config.toml
encoder_arch = "resmlp"
model = "model that answers yes/no questions on an image's attributes"
train_examples = 122500
color_jitter = 0.1
encoder_activation = "swiglu"
encoder_parallel_block = true
encoder_patch_size = [4, 4]
encoder_conv_stem = false
fusion = "cross_attention"
fusion_encoder_mlp_ratio = 4
fusion_encoder_fused_qkv = false
fusion_encoder_drop_path = 0.1
fusion_encoder_positions = "sincos"
adamw_lr_other_params = 0.0014
warmup_steps = 470
Rows from block 2 of the image encoder, named by matrix and row number. Rows with one number belong to one neuron. Each number is 500 + 40 x the weight over its row's rms, rounded and kept within 0 to 999. All counts start at 0. Numbers have three digits each. After the name is the row's rms in percent of the matrix's.
# gate: MLP gate (encoder.blocks.2.mlp.gate.weight, 1360x512), inputs 103-205
# fc1: MLP up (encoder.blocks.2.mlp.fc1.weight, 1360x512), inputs 103-205
# fc2: MLP down (encoder.blocks.2.mlp.fc2.weight, 512x1360, transposed), outputs 103-205
gate.138 093:471528515459584513458522517499500413509503478492563502444596481438584467549480470461479496483514447538485502440467416516474503436475565393470520519473551481576522522431539548525428495425489482433492488544452466491506472514480521503497483467511528533521544505447466479506442551517462462466450486450541512486498
fc1.138 086:513455442522506458456420514505507428574416497529487464494516442473550519544520446480544482482481516467513461419546433495428427502519565450494512467542544455554446587492489521480565543456488480438506526485520518510458462492480484510484469539539426504421526474460465510464501546543523540533526540507527491552563
fc2.138 091:569424482477522471520508497527472525499561513523486556527485470492470514551525545483518529491463526493433473531519494505429558493528487480512570500543531517451489523467476506482524530500477543511521590505596514473457503527480505452471539512500404527459488514562512513466497456533497544579566612523474541444535
gate.139 093:526555483511385544477506514489486506495444501485581501542555511500537504532471475581587532544498483487529477530418531476522539552552469433482560461561477516509460504485557489517526488494434510529533528511416497486452466543388503551423484482564453575491510538520463459480496519547511539534435510506497520536547
fc1.139 081:461581508505470551519532504529463549555536520517572500522510534491557470519512493483506522459513521526513497503427546490510581523462409473543510582476428529556501500492582486529559435530484511493500522500488452505508540465542457467523505485453518553517436595480455537425531416488479500539538483505514485504471
fc2.139 090:452491532454452492484554521509486508520501485561496528526438444515522459476519512515477566444543499485491461485456509585469496488535532509552539471561535462542477471564514412478506432588445463514415489552466440547509514537482492515511487536534428523531482551506478508507469486527464494517581549460524427539492
gate.140 118:445513551520472487478460551509492469477434548471467545498467488482519515522429554474504520504530526475518468472473553545500486451449563487469491537480522560448468446503461537518485502511507467448520571440521429548557515496491540504529463511521528394463473484576531489497479548591495525525472545551471515471477
fc1.140 118:510510560527483536512534480545488461503479509525487509530488566496456457498426525528502498483502428479501444492504505470472535435567511556530476455415527470516463445458418485488539506512540491448510535432553488455419406441512502503444532483548479485478495481504492481504476519533456472464521482607518442452513
fc2.140 119:526562536502551499498437504554482434494539475409551548475533472452515516517438513479481532496479519508403445530529446572570525490508507468549478456468416501549557505476524531488529508478492464516524426494483488469519503398530489503543504522464439554461449466452494572579509530578517525509547533502475518502513
gate.141 120:541571574495481550436466512435526549448464494485473482464479499507540513470531502472521566500516504517502463492539473440523413499465569502557478529524556490524464500524481514490415542510504500513526451492593558499536521466529515515451432521533445477526533487520553535483550561533504476456463515434469577473488
fc1.141 118:426550546491499535468408518503470482461453519508479613487482541500551431438531532534541522604498561481584487470525501469486491463514537492534552552526488472477482440526418481499444495566506450529452496494493525462439507530506453469512463517559537546560482535551502574532530547485465538486498442498451500428514
fc2.141 120:522510524436520497538526491546480461588535484474523511441494496549459493529511537548481432538456535578513547467503507510471487454536532420524533504544582482430472570546586464429552525491458474496487542468497514476508546573568404542554552566446442518524501471492471419536410487528533436497420416579522496485446
gate.142 103:584562483493412529392535489513495479466473461475498554390484498449501439515518446535588493558517467540526466472518523532484467441532552446477555491460568458527490531568525557527477446519449454509444463480490420528591459506429472530495496498519459458472446482508491538523506508499467505586488515476531506630447
fc1.142 099:539534498529546528506510566462581590505456531528511509473481429474405488481509465485498481507514401479528519446449476580495460527532486487503552584534470531559505457531400526443481459527512476501463539489497525454464524448518562530424500515545493424460490415546508472520480595517404529537458574496486499532487
fc2.142 097:504517448506546481427526554475575440532467525492459491495469572528468495495453503555498442542511432507493535518474461540512492542490587496489535459456503486392587497527515437469513496517551444525505536516434490510479506486528562489399546434496510509513511492530515545480421563505442463494507502516532501550537
gate.143 099:436576469518535510568471532471443511465512559491556609483479508502480570480507527530536498539487476439459491510511381482500527538526534482494519563493444474463423480516533468482434494503528494456492470531443456559444484503388509529530504546537490515574525479478509505508464389503464486536488456477536518452510
fc1.143 100:465527524522461522487527490416528514513598484490469519489498538531459483447457392491557498532513531531525537487526504518452504548550471493517478467543555511511576440434536496489484488464461507446487419513527482460481534475471502550509518498451541614481514473420553462504508548487523460464543506577443475532515
fc2.143 093:500564489543507516474590513530574385491570535438489551401534538477506474497521489460490539442437529481531457582544497474515428568517505485479461497491422596475521539516459455473498490506461474510464480440509496446511505497492535471460454445523567508444512431486502490517450529469507533555498433506411475449528
gate.144 064:436517498506560488549531513493484465574486424490570561500488498479517464418538565513472585531575512464585452488467502533526544494411488504550487507529548497472438535534480447569486494451492490467526454545505570509510432452551489544497496510516491494474518441545548512454486526516534492520471506449504466496506
fc1.144 069:496501454462459537495520435507450520475564491494477456569454488504470603546480497514570478544546490505490527490499464564523473526462438479504564482465514527503442509505460547486551516529427485502542545498534460516537481543553472558506461506483473536499487484502496474551440599420521474431491465551491515534515
fc2.144 069:516537447455520526554499465516483427523532457474503428513443512465487570565465480461475513505542558515568541571507510539499549507487493507488570550509549477492477575433494535431543504458441430523531495492498467563494489533492451562501520532526440528473480473504518481595521529511546451530463479491462537468488
gate.145 116:449478550457472559495544537561527476567493472452534476520494516454517487526489517514531497545492502536471559463469486527558494559492491421536511531525506446467519543531473535479542528498457435460455449467534504512524461488542531558391500476479470455459535433587571457500410541491529478514553445512457442498529
fc1.145 113:489511484426539512490600530533486552538553471580538494478478460466480460522487504479634452541488466574531534487494498558501499546468464476516523494479469510519498523551514545472505481507501507459525467499497498542548512481462479505380522423497516465509505407528519461488453539511507559540495463521526458538476
fc2.145 115:568562487468564494614505498511492506456533523471524431506540563428510492558586495485516529461476491500525467495506487407472442521526550562529480521485526510492502461520486542475431529494523404426503531556514517516513505477475540526471493497442456561488504542540538535541511541524485472549517467511551527485503
gate.146 034:491519518539462547514434460422479467508474477471473520492553525461496474476486583473456504496484494529536503525542512450451500496522579556515502429483555454550488542551553508525510524546491526543506489574535477499502528439447494515496505496562463477491450468506552465551563483441589533538470530485580511402519
fc1.146 043:532452482455479529551526532459500573510555497480497456512521496540499524580511519501545453501426507481465555533483475525524548538440468454463533501506534548480440554501524467571557456533443503502486524513450538524488471537485533546455484533486468501566491465488498591447490502520548642498542470445494519600420
fc2.146 038:437436477480502484506526572497476503542490486523573507508483446509474542537567593482491478516450549544456515483540499504451504503470541473514510502464492556405449443475467437532513475547480506500460591514436526462463465490438502541496495558485470470465486460485508565517392488495524578478485492501564495545470
gate.147 047:490443454529572549514508469510509553535484528475486489466447388491599498435532452446584551511517494475468466490509514405484476490603528542512490480450474486528525492525476496546512494447450461494499566482536503512555536473468519399526473474499497517503562534536504517494540522496485527467501469488562514441551
fc1.147 057:523528544472591565536553475448478506506552496474486511428459462503508431423493479541472512533536494471466528556496553463527433535528535531539473476467499538498502527513479436521488512431479604472406489551504436470474538528522486452499535550452483505510480492515514472508465526497521468519489508459486468539493
fc2.147 054:475539547510593561540518457502575486460581493461487506459495477561466557458521467515470508543565438470503483548496518467546516538529507496480482549519479509525537520524511518531479481478442555519494547478517555543463520469544493461495539546473484554494434567533530506586417518442538537487554515428500543476500
gate.148 093:452519539468503439550547463525511377499478536462493495463544541432419553553485553548403502503510466511487553495439461478526454484517509516553531515560454473422512504540488497493503506439586510445557466448513457553514465543482472485533466470554483572446538480540548522504515481506533525520513504488476446453472
fc1.148 079:450504565422512419566504471475514462516488547566526498499560509492519540478471479495529528456459545447523506516529521572553474513593440499501529511457521501502403600487534517547526459501567493466545568512505519492555488473554492491523543489575450533486487531443509525517503472516550436557446552537598425498530
fc2.148 093:503501497472512476520511464505504511438527529499449513481535420408533501485472501487480573443509538443495480503516439473530449488459507487526491562462539443485470541537515509583460501498551502521570507536573500480548575464561475453559493498491509496440497529531481515470552466520543464563517503540586555512604
gate.149 049:508496518501498453562508548484500449501458558465450453511554493501480534488532540471534489528557562551565467472430528542375491491357456471476518508435521582470500527506448450526453459435504513538419431486507571529507508522490425560492396522491537513497446455528481404557519480496457572476479509528459586546534
fc1.149 066:405434472504498480462529379446505523506548551464507439488487426534404514480540535478482455431534472500513493493544600503456531507499559470472461520493525522570543544537491522436506533466394490529437525538584458496494426484507552432485518420512516485522516480505483525469579522473467499546513496463474502497485
fc2.149 061:508598464485565495538494490463522494523506534469498505485500481543435536416474533458511483421552508512506463483443546568469559459468497473485517510446461522498529587513468533511482518442483491479464444535572451472485469481538508487488469427545570557526449487514446522498537562488484531471434487507460546520518
gate.150 118:475508453581531516524537520566486450436495443401496421477474481495494505499544541482468439530480566537471489511541448485464460487504579551524438513472535509539491597498541484511446535510571524517510544497482482530473530503530512578531451481532414444474506540452501441536538474547482438531429404431474565462460
fc1.150 116:545486545469523545465520456503493490491463486481544573470503463475509461467453485487555502518465432537565500484530542522528487506489546531508457502442434464499517512471538467485492465476554524430535517471510513526557575477514458556484485518561486446485458475478493542518515527458515450405572483563550444436477
fc2.150 115:485495556507522558535461494506496536512437470495505556559441511547545517392477584542475528446516491499482481487493513529436524486491457521468433477535471473500512466574616454498489546488453493461442480443452489476503469486493487536537397452452503499509512513483493541523471538493527507456543463510432495438395
gate.151 107:470483453495516532436542510522412544572445494498502493468501528530533438522533530575584509469556530530472520554511572433450483394504440544456443601580444606444478569492579488557460456449543512500565516481467545515510514449510618435479448502494508451480506497538511478537520465531508553535504467490424541465522
fc1.151 098:459484545527522523459476513431489570480520433471497464507478521468527515467466536470499575494494511412547520505563496464472470476466519525522562527488490427509528506534561522546519531504481550460542511552450493458486501569533500508441558561439504566494538461469472447473467498507539465515448577459505485530541
fc2.151 095:505570500491477534516523522372474507578524515528492458537444548493484409482456481497544437489541540526532568526511456499520567507482453494430469544428496538487495513490494521567480480489433496491512495468560485484458517516479528519508526534472503558600523439462465434536525537475531488557514508510448516540498
gate.152 103:477549537456515506459543518533530432504519529586468536411498462522515444510535423460482439492494447483517519520476459505512471498535510500478487511456528543501506552490560516475422574554463461521483436427493471477487562540484502557535443513472535508553557539448501523475463548509425596471509483476537480555532
fc1.152 100:429473430479473553505477487513518522457468476421554508542463435553511478503433529501552483517488525463520496451529504463477539485464510499470448485516507528503544457447460400468554483465508496509538543547538585486481461502555479484579562567539473461465473481533514464518510469463492461416494527505468467474445
fc2.152 104:490441497415456467525538537546483457501531478469600542489537470504520519574426552505543465456475495555485502463439501457500506503489495477504383508491502487472512495529480473558478568477501501489471481544502508436431502511510404467591491559483559490505498522538481488487509535432426490531451500451431443534491
gate.153 059:565527454584481502455534594545498489519492422553478483531465485496512478527491490562504539475506503498419492541494577554478477541482475444516510470443478523595543503558590417519558522483508488530453545501572542556435502546497487491505509474522521506469545468566529508476468487514477487549541455517503482524522
fc1.153 062:562508510565555512520515591531453450488492445509552435487480474500475443519488454480550424518518489485501485527461501496455433566456489477497463447489472475480424531470525430581562524557593528546476509504487501530469462601544508539528532491477519564399472468536528531460494537540500488553458498484477446506530
fc2.153 062:589498451480541462442469525572517483574529491457507513417401586464529461505417510418497432497415488514497533512371511557494414499483472537512512454499571523552566404436528561441571509532516538475578473493517467514521474486510567531499519546519481537492468499470470457509523499548536518542534507505535443473520
gate.154 106:510530491526460461523477470394491535486519528458468507466551442497520482406537547467526543462503453462464522585479448575479489475452519486492501566508420520474487468477509507508499482433494493506448521497485423518385505535524528477483482476498543555447472542467459555456466511468398457494509496476500498489419
fc1.154 106:434514472504571482460558530599500554521465513459531487534514474535454430590467480530479517481497563524484479451530531481489537542517461490486529481491548497517536545470492496462498566534416515511505524528474495532519521475567494426467521550480501544597597441498492479483515463565541524492495479509498558485489
fc2.154 101:499467520517508508473476448477498469435405418502496474460539431530379491460557463530566546529511517451438493490463487497478561514464501489524521545410503559515470581481523534516531580453449458512471520506475541564489536524493485530473516522493507565493565518468575555505537523567458459452579502501559528425414
gate.155 117:491511483478445532472496512502518487453432475399516501482465561448506459470458483406401492489529578502465517458464465595428530491566451495477522430541471527563556502519443449518529502489495425542522534452468535507536470548489464507508497441504470451545488460531463514469487473490446497496524470464443506572491
fc1.155 123:399446431524482532518465491536504423555550504568484485500515484560487519545554506601513508555511451507506508508519543526595487562463505498507522477461507468447489474461550501478523462525495536504508441523538463518486521462539506528509481457466490550509483517507479507513476531485515451460504471581448503463426
fc2.155 119:478474468523478583529548488545406512476512517464541452450515527469442507529460460454463536535533546462560449554427562507542531483537427462494493516498522569492493503546529470495511541491442436499474458434456503527507454493487574471495546515486432391478506467497505534477510567457468563527450541502469508508464
gate.156 080:518476494496584541564542568408509497534507497509500517553501477501497569456467537464560484443512503529418525508455459489532420542553470439453486541577527502542516552492507444492511455436466514454575434496478528536438451537526504534538507468586463481543481522541513499531468490479478515516586530574556452468537
fc1.156 085:466520383550496534487473475486499496501432501541496534472487515526469433486528529581483574500463498468537481498455538483462556454458529555539510468456507497539472515577501536518471579574497523517414528456480503420522514509466507466500520557487519524497465537547563492466485461576505432530561505499498531523473
fc2.156 085:566465555532517502489480500522482492598510459528444522553510494444530530472511565489553429545500451460519461502510443474516582478465447521455488535456473470556510455557500473516436460537480577484455466493471498453566525506531456484550408533496548469506506484554531501461514479471522568526539502528472523554494
gate.157 079:448488604510440480547479461484517431495438540504493421443487484487509477517481489541482476533523521518520544499482477438502433530501525494553513493470477441443502525486448518451433503565510553461553440547518520479528545475495478538442479507507519487533533518550445473563560487539506491412529516516497488518462
fc1.157 082:464479544530510496557493519485474449484536535496545476514457526499408521495541521554472503551476609561539493506539539555550487539496463483500540490479501511450505539503505430539430534545464565494522540499429513489547509492479526464458445595448496472493562501466512457469576576473524521502488521530476550454462
fc2.157 079:548512483477538472545537546482546508433545502485516457535551503510422528560421564528521528520528495494565533500569492445543446541516496456468528462521551495498470461557510458503466438473503520595503489555467422480511487534514575462537503527412511521465485471453535543481591433584547468564450550491460516507440
gate.158 074:533479536463495477498598525482523451467485539488516419523479483593463444497525510556497453500475528551563421582449468518459503541530500496494509504489496535434520487507468502521447509445522465513463558467519465501539470522511482488502523561473482505452511438568475516496466494449537474468542516490424467512457
fc1.158 069:508541471458535559470492519516511435458548474496499511441493552460522434479454542538487458531597509496494540497414445483516539533470545517482503535511478460482478504518506484462549556541554569508471557476493487519547500476585504471457455438562520481480515499481509544563428506503504522575524544515538572538503
fc2.158 068:557447556500518547496568465438481487497494476528501518461527577424484485535462628460547512495447502471521573523553569419535430571565508420496531455438535525468524462482474551464488504519549520530461482475463500484513442492426481526537481469558493480553473497494490543532455530506441504462529522471494553527514
gate.159 110:521529447483475418504486491525520501577439479520492563480471485570448527467468428572435516505477482484607495513579558501436585488491535508450472506519523481539428444496434502521484569443560526531492571510491575525432482442441556531510426458510452532494513445515492433424520469512584496551519485418504486471490
fc1.159 114:484509479519519449532542466500503483528562483556486529530415510464492501518552529489515503476418477495520498457492494576544417518563545506522490480538536534515404497485476505467478585534528493447465511537550568484452521495420536516585479501472520525463563493501480571449385483511405478475452474524465548459559
fc2.159 115:539512463529542491462500447465494484536504491493571450563465496630511505507538497503499505491524539526575553512522479547514504547494541495499479535498485483466424533525466479500480519609480567503523493470535520504502452472454517562486513496507513487543531476530536459484504502506438495536452558476509489487501
gate.160 085:460495453435519518500480542580412471461510466516405478534438518444496499463516527474508568503529465446519520484600476516441551483554512516566483473536497510464457471474540471480559562490540554528531456531523469473524536536417595543509452527519558518472450531460541464558510502477450505536449460482538462525474
fc1.160 080:503477495517545460480488554573455532532454518534523467547460466475438490544526422457580530473504495527532569492522474481512547525503548558528515558482482515468531481505557529499584537483452478452489557511430538437515542516466536557521438483445487521491531514474496496452463562522510588525548511422448487496451
fc2.160 079:510543515478499475411468536495540518547449538509488456532513516448488438582515463443585468519480487499483532472465515529445487507531531551480464495471455457538545513565509527425521547595438532538463529454476458503514561545553592517563458504518521497541468519487518526463495510452391518449482509548533509502415
gate.161 072:501502462459551495522515520561504466405474472499524540516479499470473457532514570474437483562545514507497538483502465553466495447562469525550576508523595459523492487455482522551446511520504524489496547500555440567511537432468485562551453483445592470526567514558478506443426532474458505430510407535447522455531
fc1.161 077:449492509534498478567523593492545414474448442475588501460493501510477444435466481456497511460519541471449445539479554610524515570465413494570440479499462436488489473423458462464544465483549457515476386520519508517533476467518505534510498514490491468493526541556573510461525482533508535521443472485529489530613
fc2.161 072:439625510518516472526496502485505440470484448512531535526502512487523415538526481521482553429532454469521503560364500551547547482542469505484435497609473450484507432440452531539547461495566468565514463432535531492501503398494595608506508488505534439524505586512504534459532502556509541496470499442496567535518
gate.162 126:472541512510529495430469479511491480432476574449522502506499538456452520544515515539521548492526508469448531561476473452505438492466504431504548473469416477441500523456462546544578481464508591457518475463458418544463498533476418555484501515477436474448488522476468512451580518482530472566484530500503522505573
fc1.162 128:512557534504494534522499510522562492469462466576544485459558462446517521469427468498489523561481531538540550539501506553553516552523461448507458505490516463612524505508513434450485527509467416469555469560451543451525547554548524491467513494464523520503509511511492440504498522457509513461534539514521486496425
fc2.162 122:561486509470397463555465433509534477511499471479489562503493472461525545475477515588552557498491487432508511510521493480470525440500514478507467519403426508511534451553491530486517516483547551510459523475459461465480547497501533478487533537535498460466495471497497490517508480446513480498460475550433541548541
gate.163 123:585551460503505537454461482430470516476479488498563464473504472429560505432449437415464512435542473515534445507493464497548409458510468455495505492489519504440448570493581473517539532465525542552521552490487489566492496512483518441489557431488555558422480497507566494423517498496516519474525493465487445487459
fc1.163 117:506496517474487518428448480444506498469494489448512542518523518519500527462510466478493513469541467494479422535433513490590438458503401499472514492486481485483474444513487475546513604492564579499554547428492459445560527496505448468539530493532518535418492506545566459430537535491537477561581478402564494574483
fc2.163 120:525461471393522461448507492441534384481508440524393516514536520561476489581550504510464493514470535484521534510528467501516552537499537488469394550509478456471479486476474554496409566516507540522570480472535488484455509421567516522498535526478484626470525471493502509477545544536554478557503397490561549567500
gate.164 059:415447462480535479511470522584456539566427456487477557530446479498448547534428488483535506492487460561470497525484486533477568542506499522584494502479457500434456531493487401525547475436557497575582488493493494500513512515525496502596452507506480561479508503451493527549579460476485513516473494513555481552470
fc1.164 060:453472527491529478430446493526537504490467483504543555437482551539516507465467454503533490525512459513473537473522502551512528535551477563520461511451510574471489513508508537544530507483509503555487494449499560553528512473492427514487578457460472479523491511542515531520530523499543578504526409510549476485455
fc2.164 056:540527560451505463481541457438480538533459564525530558470536514469543507436489479577481541469459476463517550531461466502483453496558522514448481526494517554465605477459574542520421554555463540515522436401456497491489476535462507508467578484531491440499518508522510493497532533562548592470561498475561533482483
gate.165 109:388464528551475517502493478465536542461492536531541533460503556553509494549465457562464532490455487403520573475481623551519508488441465441525528449537425563403498439507474441496488493520515518542518443440436496521418491498480556520590525485483516477539469600468524497506499471451539498506544485446453545509479
fc1.165 119:427397489496472556503442484487556487460496559505504558545495472545440507533514524493479494481465510441515579522497535575536501547461411495466531472550458559436568497549533463564480525492530464531511451519490488571399508494422478467565508459449533499570472608444525570493530506513547458467475510463500538510522
fc2.165 119:515534489488486465500434504576498469420487497454478527531529552465437482497487466567554442495488503466473462445492455519575520512546517546499497467576588499511484512522561558456507503460484445477493523519524493499509557541506538520408479486538501476485498518478478502505467482436508450486498543484522478531522
gate.166 099:479521474479557528547463544505441557443553556589448540477519491495461514470524470555554476547617469427576495481456431412533520549460468482535518453463553508455527558402481448507480539495509449496467450496532505498509521470487545574460532442467509481500569477481563525512496522455538536517499505474493523475545
fc1.166 100:526478460456501538522542554531432583470490540474531456492477453522496496403459497506446476490535507497501464561545495552488437447428492454504464457451476529475458537482490545369463437509541513544504501512453461531489592407500497489465531509509409541516508489395458546476413511508510479488431508494442472408439
fc2.166 100:506462427515524514559462438527511537467484485512486561511500463511565455478516474479518563514481475497453537607597392481488388502437511533519487492522563383424501534441531568433461451505517518537526562537525476528546517485517581503472553570479488476538494433496484530469539540469499440496573438503469488537483
gate.167 116:515523510500452440475535423610510506511472481518435516529480474454509471522418539568539407469441490476550471441416506530474447490542524460529546529483433526528537503537508403492536499505479510418577457415516458420499526510536483534498527513545483543497519490512534467535459410464529544474402465458518474537503
fc1.167 125:488434516455545580501491590449542537462495521424546531480521540529506586450490465406471517521540487540487476542557500482489521461462439577464550444563575509485462472495440548549451460481515457514447485542514544562589449506438524451491506503463481484497526500482449522447521503477437510531555469510512484463516
fc2.167 116:521479438483477541502504541519503519474480483561487523423462550446514550578421478533464461547460486491450498472466480496511451462535512535535510436520444490528512547488487453515531498486467495506479473454563438475509470474491553474537451519516566473559505507508527481487451493496481536477488567563502484553507
gate.168 116:541502530569566580505441475499540475518511484436488465484582437520557476514515463477463502499510557464535427518498525438510477507526551442449575482539464460426495488531573467464542486511507468514497523500556498499528540509489452493486482508540423487531528513479440494500473450465481499499576534516549447514612
fc1.168 122:471560527466516418513497495464481538557533580513471562553503560420525518521518555440479586512523511491475555477505445576452523476497503523483443519481589485471447491576440577462457432530469511469488581513525504493430490438492434509550451428472519502493523567536567463464500460553509482470516504489484499445478
fc2.168 120:490473584529440471481449513459503445587430561568531553513594455476627545542531479437460593569480450505445499480448472550517545477542449514492443507509468509519474495442480554489500545499501483410509522510512474434436503464526495521530552453520483470467447505527508490417477478458484500481504458526455447529505
gate.169 097:527415540557519478449434551529462525492546525559553485463501533460509541463463551530521496570525549466477406456516525465515515481412551511488537424479563428527531464488415543470598460495525523484479542501512521546496499481447565461550462446508516511540499430473462491514447489513479467479520448511499564516426
fc1.169 089:503539495460461490548512488459514451529469489496467497441467454591514461504480472444470448477559485508552542514491447466538468499521483439494478449515456540491406447483496478556412496497443512456531506516520483499480508483510427564532424593538481507527493619498500468510458526450466556451479509545522505442528
fc2.169 094:507492419458539465571518497478526525521503466501487420470517449564542526524419463595515442483556451518494446448580465503518535501455504515507474452482514477432513433558479517508490412496458607459461549538496435507527541570480489479605475507512528458462530469518538532506519417512468496493477536550499463408433
gate.170 057:479512484559509478518522476494506588510491479486522558446559495550492451499545458492527509552536477516506510450527561478456498449497518422470458529477539514464489468539499520544484515408529492446508478516482418492506459460525513430481529442503525558530512507532495501524614504533411478522442506495584516598450
fc1.170 055:489519491501484488521515563538548528446467537537511530485475513550488499494486500496473512439513511477499456473528473593482488463528515593562452498497523528440533542524488535495552441464496544486418475466558508416482513473472521485507488550492464526496529511553506470495495523499555526572537533502446527503432
fc2.170 056:454461518448443488493480499565508513508494552501580461477500520515525519516476502570492564481545504490470475499490527537444519526488459563557517564522437535490521469534470489482442524522466520494521614410512468474529420450455558512543520511507536445487536465517470500587515476531537591489515525517477537593473
gate.171 113:529488556515417458500470468474497494521654494491508490624445528417481488571504505467532517458455543510576477468504503493512479530505468470561482560424566568562448515507503548448514523419543526536529527467487544549483582548524524524519440496495535515534540487461433500490530476542460459492496520518450530578462
fc1.171 107:462504485479568461529515492449503490492447446560498545417478548508494435510398427494557447499472524451492433572496520500514500458498515531480443481521440501501503587490482467517501476483467463509476513477490502541482520505434420493497470522484417420485493421568442454410439554432520528549500517476489479570530
fc2.171 112:479537456455520476462482538558474492499576462511507575499511574516466501499511484516501475468522501465509475453503513480522456473588446451479527544519515498592527514481509484482449508431513535441495511525416522543409516548456556494454444540519523420555521491453407450426541559502597452466509508570534433578460
gate.172 097:441451481502510582466471461494533482580515513485499460470448488521514465505548492464560478524474516465511588455444543474450504548496541536600526458495508525584512552469491472488467430645473424461519490564467530478387485495542461542453589461566464462521491513551514505461470518532398554481498536554466555576522
fc1.172 091:414530447451547531498480493503536445499526501551502521447439542480491499472509519509500478500511494500463544536468556461577526451508534493552526554543523580509482544430507519464546463523438498535583486512585505472487502557532481528493467465480412550527543492526514464533540471536488459529562450435411486556433
fc2.172 100:474596497440510540423506445500514525464556550494501460494488490487500470415515484493561553564560500464530480507448526531532502487565470473568522485508497515527517553514526481582516544545548390528529483495546551457499439525483467531498508418506495495511483532478525489495420500476525519490462445524436539490543
gate.173 114:530520502486570555492535550487512479528490479453495472453431540486526558427432525438504421585479512545495543500420505527577535563533482518549530546440522497404523509566529483473576562528418475417503585438555435545521511486446454511535535460526499415504526485516508474505548453458492557426470501551514516590473
fc1.173 109:516515476525503507508518517493487457488420538533567450471465537504613516513552465484562525522509519494505546501448513551473590528471498473424541517435498509468508555501581492499584494453531477523553458492544465483562575540522416439580476507493465526580552467507455494514554500503475500487475523523467530543519
fc2.173 110:538476511493508542491503511568463476555535477508496551488509477536441457467530495557555522516532508470463470454532436504533530529554462512462499547620499489550465592492498485538546481519457497491456442500584511527539557529504453492500462469451473560547569511529564512561473478451517547447566505491462461494488
gate.174 114:524494478472485596510599479517548540489477463504543491517542472496534443478418499516500582477467463562490517576498518511480472435487457488485493461570549478520498516486519496488573474550487528560471476541504524506475491437502469492432491489541475501512423509494470499456474427544481548443443509500472436446531
fc1.174 108:499468431497512484523480463493524541485487571552520521515530447458480411489427512489561511473525515499573528551557468551536451415497455476485464505561473462567535446491449538521436500538505460487518527552464558490505480468555395448517558495404510463499521465530518463466482479473501581490500496499514484567515
fc2.174 107:501583509574562543520460530585492495476447515423538484438501498457545472522513492519509519458542478487541448535491481448534503530459478492446558519459455443472478482480491539446443556463459487569486504572536493497500557514458480507449444537476491593497404514560506501487571503439578530502498439521457401580507
gate.175 090:587506536491520539521500536456528528418445525495566524454572472478551597620453492478495422417456430535573453550535446491555468508507526542494483440542509551581577487448437475436518515427485487450446532484511469521541497574449531546452536497486511517500441507509488472486402475469553490531541431465429566425497
fc1.175 094:449480512538467567500503554471480415470485417445491423444517432545546513530496469502441499468528439455529516461545519533512527488566441455455587413514534492536488454507493508503477447520456400568500482402455466526494565437546579480559430545568461446563542424534489504452475513469508539472509489450589544468524
fc2.175 099:447530501502555461535520499493558561544536445456530515505467496499557472518505424469496515511591440480480508403487490514533566462430508450484545420554478490502478454485469520478497499485483459529583513449439488477443520490502452428567441473519542505467526473531486479503493478443483450526506466472556490539521
gate.176 101:500528535488584436419476490516431550470487566500500494452484541526543562488489517526612470497466473515514500452474459446494484533448495531467438475568516513483436582536423430502555487506511581508574416495480463456574490476435501509491508500446569479485537465509477483470488482534466530453448546510544528456530
fc1.176 098:532501517428446508499496523483524506546574520511436468487420573427500559512574484515573493508529499534502372498493498568551537460497517483531488542517587499444451549517546529454477557486508483480460451473458513462464466557461494532521455491526508474505482539492481457521508502525490480541435460508427533499513
fc2.176 102:524508412437503487512573531505557506514535512509468455529539555479565490511587470508465458516520479507480476575507523560569515453544549475430460468475540532543550565513516481446487591529519513500468540546484480574482497608482515522502461471485496475493540425443467506510521481508551505549520489570475501481455
gate.177 096:504467470511493489485466478515510519441482539464431387514528462476458485535505594503435477463498457471509522567454499480503442566522446479503509508441555478500555526474514551479461518549462456515455523549474494507462412454489535540459496501522496448561463495577539499575531522478521437483448505535549488554523
fc1.177 097:422476415529510511477573565504484482518552395527606513547503488518489496496487496560525497494552498484492499450481536545454476533502485545465504555519510534497505433549496484515531461516530510508490461466486459463486533478545455436567517451481470474499479547487478567473517482502527482531575483527530489519468
fc2.177 098:465497427479450492487516526545463473486452456485484500490521414489485517531505555529448486495534422413561572518444576453561483552489452474521480539493448473441472447555507462439530442495529493531509472494438472524493573539542478522529377519563481464501487532468570568538573483442502437435459478465538513475487
gate.178 086:521546465464538485477489564479516515446494553519500521443530469579513536440478504417431492617493506487570560508546476466503437485421464534448492535566507559513525543492486453548443551528538462500559488497521456506479476505577520491507461455567466534510521511570397509446520564471523416485504511525542436486460
fc1.178 090:486475492531521512535425462503541525493435543553551497494472539513611513522565501563602484447504493501476486492513501557488443454466547527526518568553500491493470454539522527464521460503566521563476472593516445504494487495454498455503395542515571503440397518498561514406539468426501490494453461422494507495491
fc2.178 086:477534504494595508525512528464453479539515496480485491486449513538515531553484490502583510456486476559493543471510535538538581365471513546402585475555526485533474461580533514537468496513464523581522460539507468472483481491426554576456486477414494582464477503467531497472517382540475559500510454516521549419478
gate.179 128:506532500525476518440496454515561478579509498463477509562476525463503487508534514497498445582524506561491540491466508533465500529493535521529360457557532511468462514498490529508452457491428524534507472509534568413534501549463480505534543559526486477502521488463452531527505422531436528538506472522469448500462
fc1.179 127:576527437504567438555416513494492492437462486460499586573500455551541535564491512522507465477435502479470435457491450523555477477486468441441570479547467401537476455523534567473507474513519532460477441502491523540525414482536451497479470538459454538539494584497574444499496534533533504547525443540497499477529
fc2.179 125:482452555540569560504531506467471461511505512551492502456603505491487533477533462536553521525554477544493464516470491459554469582522516489517410509558524576535449507521506507528458517510492609486520480574519504474523452441467562530477505590515476518530542494509556520538500483441575504526511473545480444474550